config.toml
encoder_activation = "relu"
encoder_wave_strides = [10, 4, 4]
latent_channels = 32
decoder_blocks_per_level = 3
decoder_attention = false
optimizer = "normuon"
nesterov = false
batch_size = 64
Rows from block 4 of the encoder, named by matrix and row number. Rows with one number belong to one channel. Each number is 128 + 24 x the weight over the matrix's rms, rounded and kept within 0 to 255. All counts start at 0.
# convs0: first width-7 conv (encoder.blocks.4.convs.0.weight, 192x160x7), inputs 50-59, a 7 kernel for each
# convs1: second width-7 conv (encoder.blocks.4.convs.1.weight, 192x192x7, transposed), outputs 55-65, a 7 kernel for each
convs0.176 [109  91 146  94 138 109 110 119 118 108 109 121 124 115 156 204 106 141 136 128 139 124 173 126 121 156 188 113 160  99 169 127 108 140 147 124 118 131 154 147 153 141 126 136 161 141 134 150 106  85 166 118 123 135 135 105 180 148 122 121 129 156 111 148  91 111 131 113 113 131]
convs1.176 [105 145 143 110 156 108 163 108 110 123 116  88 132 112 130 125 149 144 133 127 130 114 139 181 113 146  68 116 187 164 127 135 134 117 128 156 151 134 146 148 124  97 137 137 122 167 124 122  89 160 108 138 136 151 177 117 141 123 135 130 133 122 127 121 146 140 133 101  97 137 108 119 116 124 128 118 115]
convs0.177 [148 113 132 128 123 156 129 135 149 144 130 136 160 117 105  85 132 129 144 121 194 122  96  80 106 157 107 124 163 129 128 152  86 136 139 148 136 174 120 118 102 138 102 108 123  79 127 127 100 111 117 118 116 137 150 171 173 103 120 115 160 138 136 137 114 126 100 152 152 126]
convs1.177 [138 125 131 153 119 174 148 145 140 160 146 186 162 146 123 127 136 148 131 124 154 105 128 146 128 108 130 122 101 108 130 156 144 180 130  98 133 116 123 133 140 110 114 149 106 177 162 154 152 189 129 141 138 117 134 138 156 117 110 108  96 131 113  97 118 108 128 150 123 109 162 129 119  52  97  94  88]
convs0.178 [145  96 100 166 100 152 128 116 142 117 102 110 120 160 154 114 168  93 141 122 135 103  99 135 114 139 143 110 128 169 141 163 132 131 139 125  73 124  99 152 134 159 102 165 112 147 155 155 145 136 112 106 117 125 107 146 119 143 116  99 138 130 149 116 113 117 100 100  50  76]
convs1.178 [143 144 113 138 118 138  97 130 174 160 127 142 123  80 123  96 143 147 135  91  93 119 133 108 198 106 107 152  88 130 121 140 116 135 149 147 134 107 106  85  80  95 136  94 137 144 132 109 111 118 168 150 163  84  99 134 124 114 126 105  93  83 130 107 131  98 126 133 144 104 125 152 152 121 131 141 103]
convs0.179 [ 85  81 159 116 146  76  92 131 107  94 143  98 138 110 116 115 136 161 119 163 117 100  85  60 101 112  91 178 166 177 139 133 128 131 151 184 110 119 147 165 165 131 128 127 103  98 116  97 137 163 141 171 169 138 180 151  92  51 114  98 122 112 106 159 136 159 118 137 140 116]
convs1.179 [134 152  94 162 154 139 143 161 167 136  82  93 157 117 116 127 157 105 138 160 150  63 143 103 113 130 171 152 145 170 167 149 122 156 160 138 121 148 154 152 146 143  83  90 102 111  54  92 121 131 160 140 112 104  74 120 140 111  96 101 147 158 146  97 154  95 104 142 118 151  94 124 110 160 130  85 130]
convs0.180 [176 122 162 164 155 173 204 113 111 153 108  77 111  73 112 123 134 123 109 114 120 129 112 108 151 135  77  99 121  99 147 116 131 123 129 100  92  69 122  80 102 139 118 110  87 169 126 123 126 104  84 119 113  96 108 107 158  99 105 147  90 119 107 136 114 127 119 143 158 106]
convs1.180 [146 103 114 104  88 118 111 137 105 125 119 115 103 189 153 118 140 115 127 162 142 116  90 146  71 148 108 171 147 145 184 107 106 138 133 108  45  94 137  99 105 121  86  92 113 149 110 105  94 158 104 150 113  87 105 115 128 149 135 143 101 138 108 115 101  89 113 109 144 131 117 104  87 137 141 137 135]
convs0.181 [ 94  85 165 116 116 102 133 120  92  86 156 136 155 141 164 125 200 155 143 168 105 169 122 143 190 155 166 120 129 107 147 127 147 153 160 106 134 154 126 166 142 132 137 155 120 129 152 104 136 154  81 108 143 120 123 105 146 169 168 189 159 142  94 118 130 102 130 102 146 152]
convs1.181 [119 134 108  90 135 122 140 159 146 148 163 183 140 139 138 108 142 154 118 174 136  90 143 117  93 157  75 132 131 130 123 161 139 138 146 129 122 125 131 147 136 140 106 116 100 114 141 101 120 122  68 100 124 132 161  98 115 126  93 135 113 143 130 167  92 104 102 131  94 108 108 107 105 122 120 104 150]
convs0.182 [124  83 115 160 139 128  87 123 151 116 100  93 135 117 139  91 103 132  73 100 101 151 127 107 127 153 171 184  97 125 163 121 113  99 137 105  94  56 101 150 162 136 106 120 132  78 111 128 141 155 116  91 111 134 176 188 117 126 129 131 147 113  87 153 189 170 150 123 173 133]
convs1.182 [164 146 127 145 152 131  99 120 159 140 151 123 148 165 100 136 155 121 150 143 141 129 110 121  73 127  96 137 100 130 109 114 117 150 155 149 177 146 190 124 115 113 114 118  76  96  87 113  83  83 136 153 135 125 118 130 143 143 143 144 166 177 180 176 160 138 144 116  94 120 133 151 138 157 125 132 156]
convs0.183 [126 149 184 131 161 125 112 141 132 129 120 138 143 149 119  94 114 130 115  76 131 107 140 141 123 140 100 143 143 123 113 142 119 125 123 100  90  87 127 127 140 118 135 161 131 163 110 136  96 119 107 105 111 136  88 100 123  90 169 161 129 131 135 149 125 126 148 106 122 129]
convs1.183 [114 131 113 101 134 119 119 109  84 123 117 116 128 147 126 121 164 136 129 158 130  93 134 140 105 152 123 152 115 140 142 127 124 118 155 104 136  84 122 152 144 117 126  87 108 126 114 117 126 122 131 114 136 135 118 159 105 138 116 122  73 131  98 128 128 133 127  98 147 130 153 168 148 122 160 139 124]
convs0.184 [141 141 134 149 168 124 154 167 143 143 119 135 113 151 140 144 132  96 167 185 178 140 126 157 190 117 134 149 131 100 142 138 135 115 139 111 113 121 151 167 123 101 119 124 121 134 132 113 127 145 122 101 108  91 120 109 156 166 175 131 127 100 168 124 129 142 115 129 141 129]
convs1.184 [134 185 117  78 146 140 137 157 121 119 119 145 120 160 138 136 139 119 149 152 125  99 144 144  72 104 146 166 103 160 150 127 144 145 165 111 130 128 101  92 133 124 106 114 135 110 119 137 137 170 122 163 140 157 131 133 128 124 139  92  86 128 134 121 117 119 150 119 144  85 124 157 173 183 153 129 128]
convs0.185 [131 129  76 133 132 154 147 124 115 131 167 123  91 104 126 144 122 118  97 102 124 139 174 119 138 143 112 138  85  88 112 121 102 155 125 140 120 105 147 129 172 137 109 161  79 142 132  85 101 129 118 165 117 109  89 147 122 173 148 172 147 131 110 112 139 144 155 130 108 132]
convs1.185 [ 89 131 133 136 105 125 107 122 130 111 120 127 133 143 149 145 147 146 142 144 183 124 143 158 148 112 160 120 106  93 126 100 122 146 145 154 192 164 167 140 109 111 131 133 118 125 116 129  98 135 115 154 137  99 135 162  81 132 136 124 136 131 118 156 180 153 165 116 110 115 116  70 103 152 121 131 151]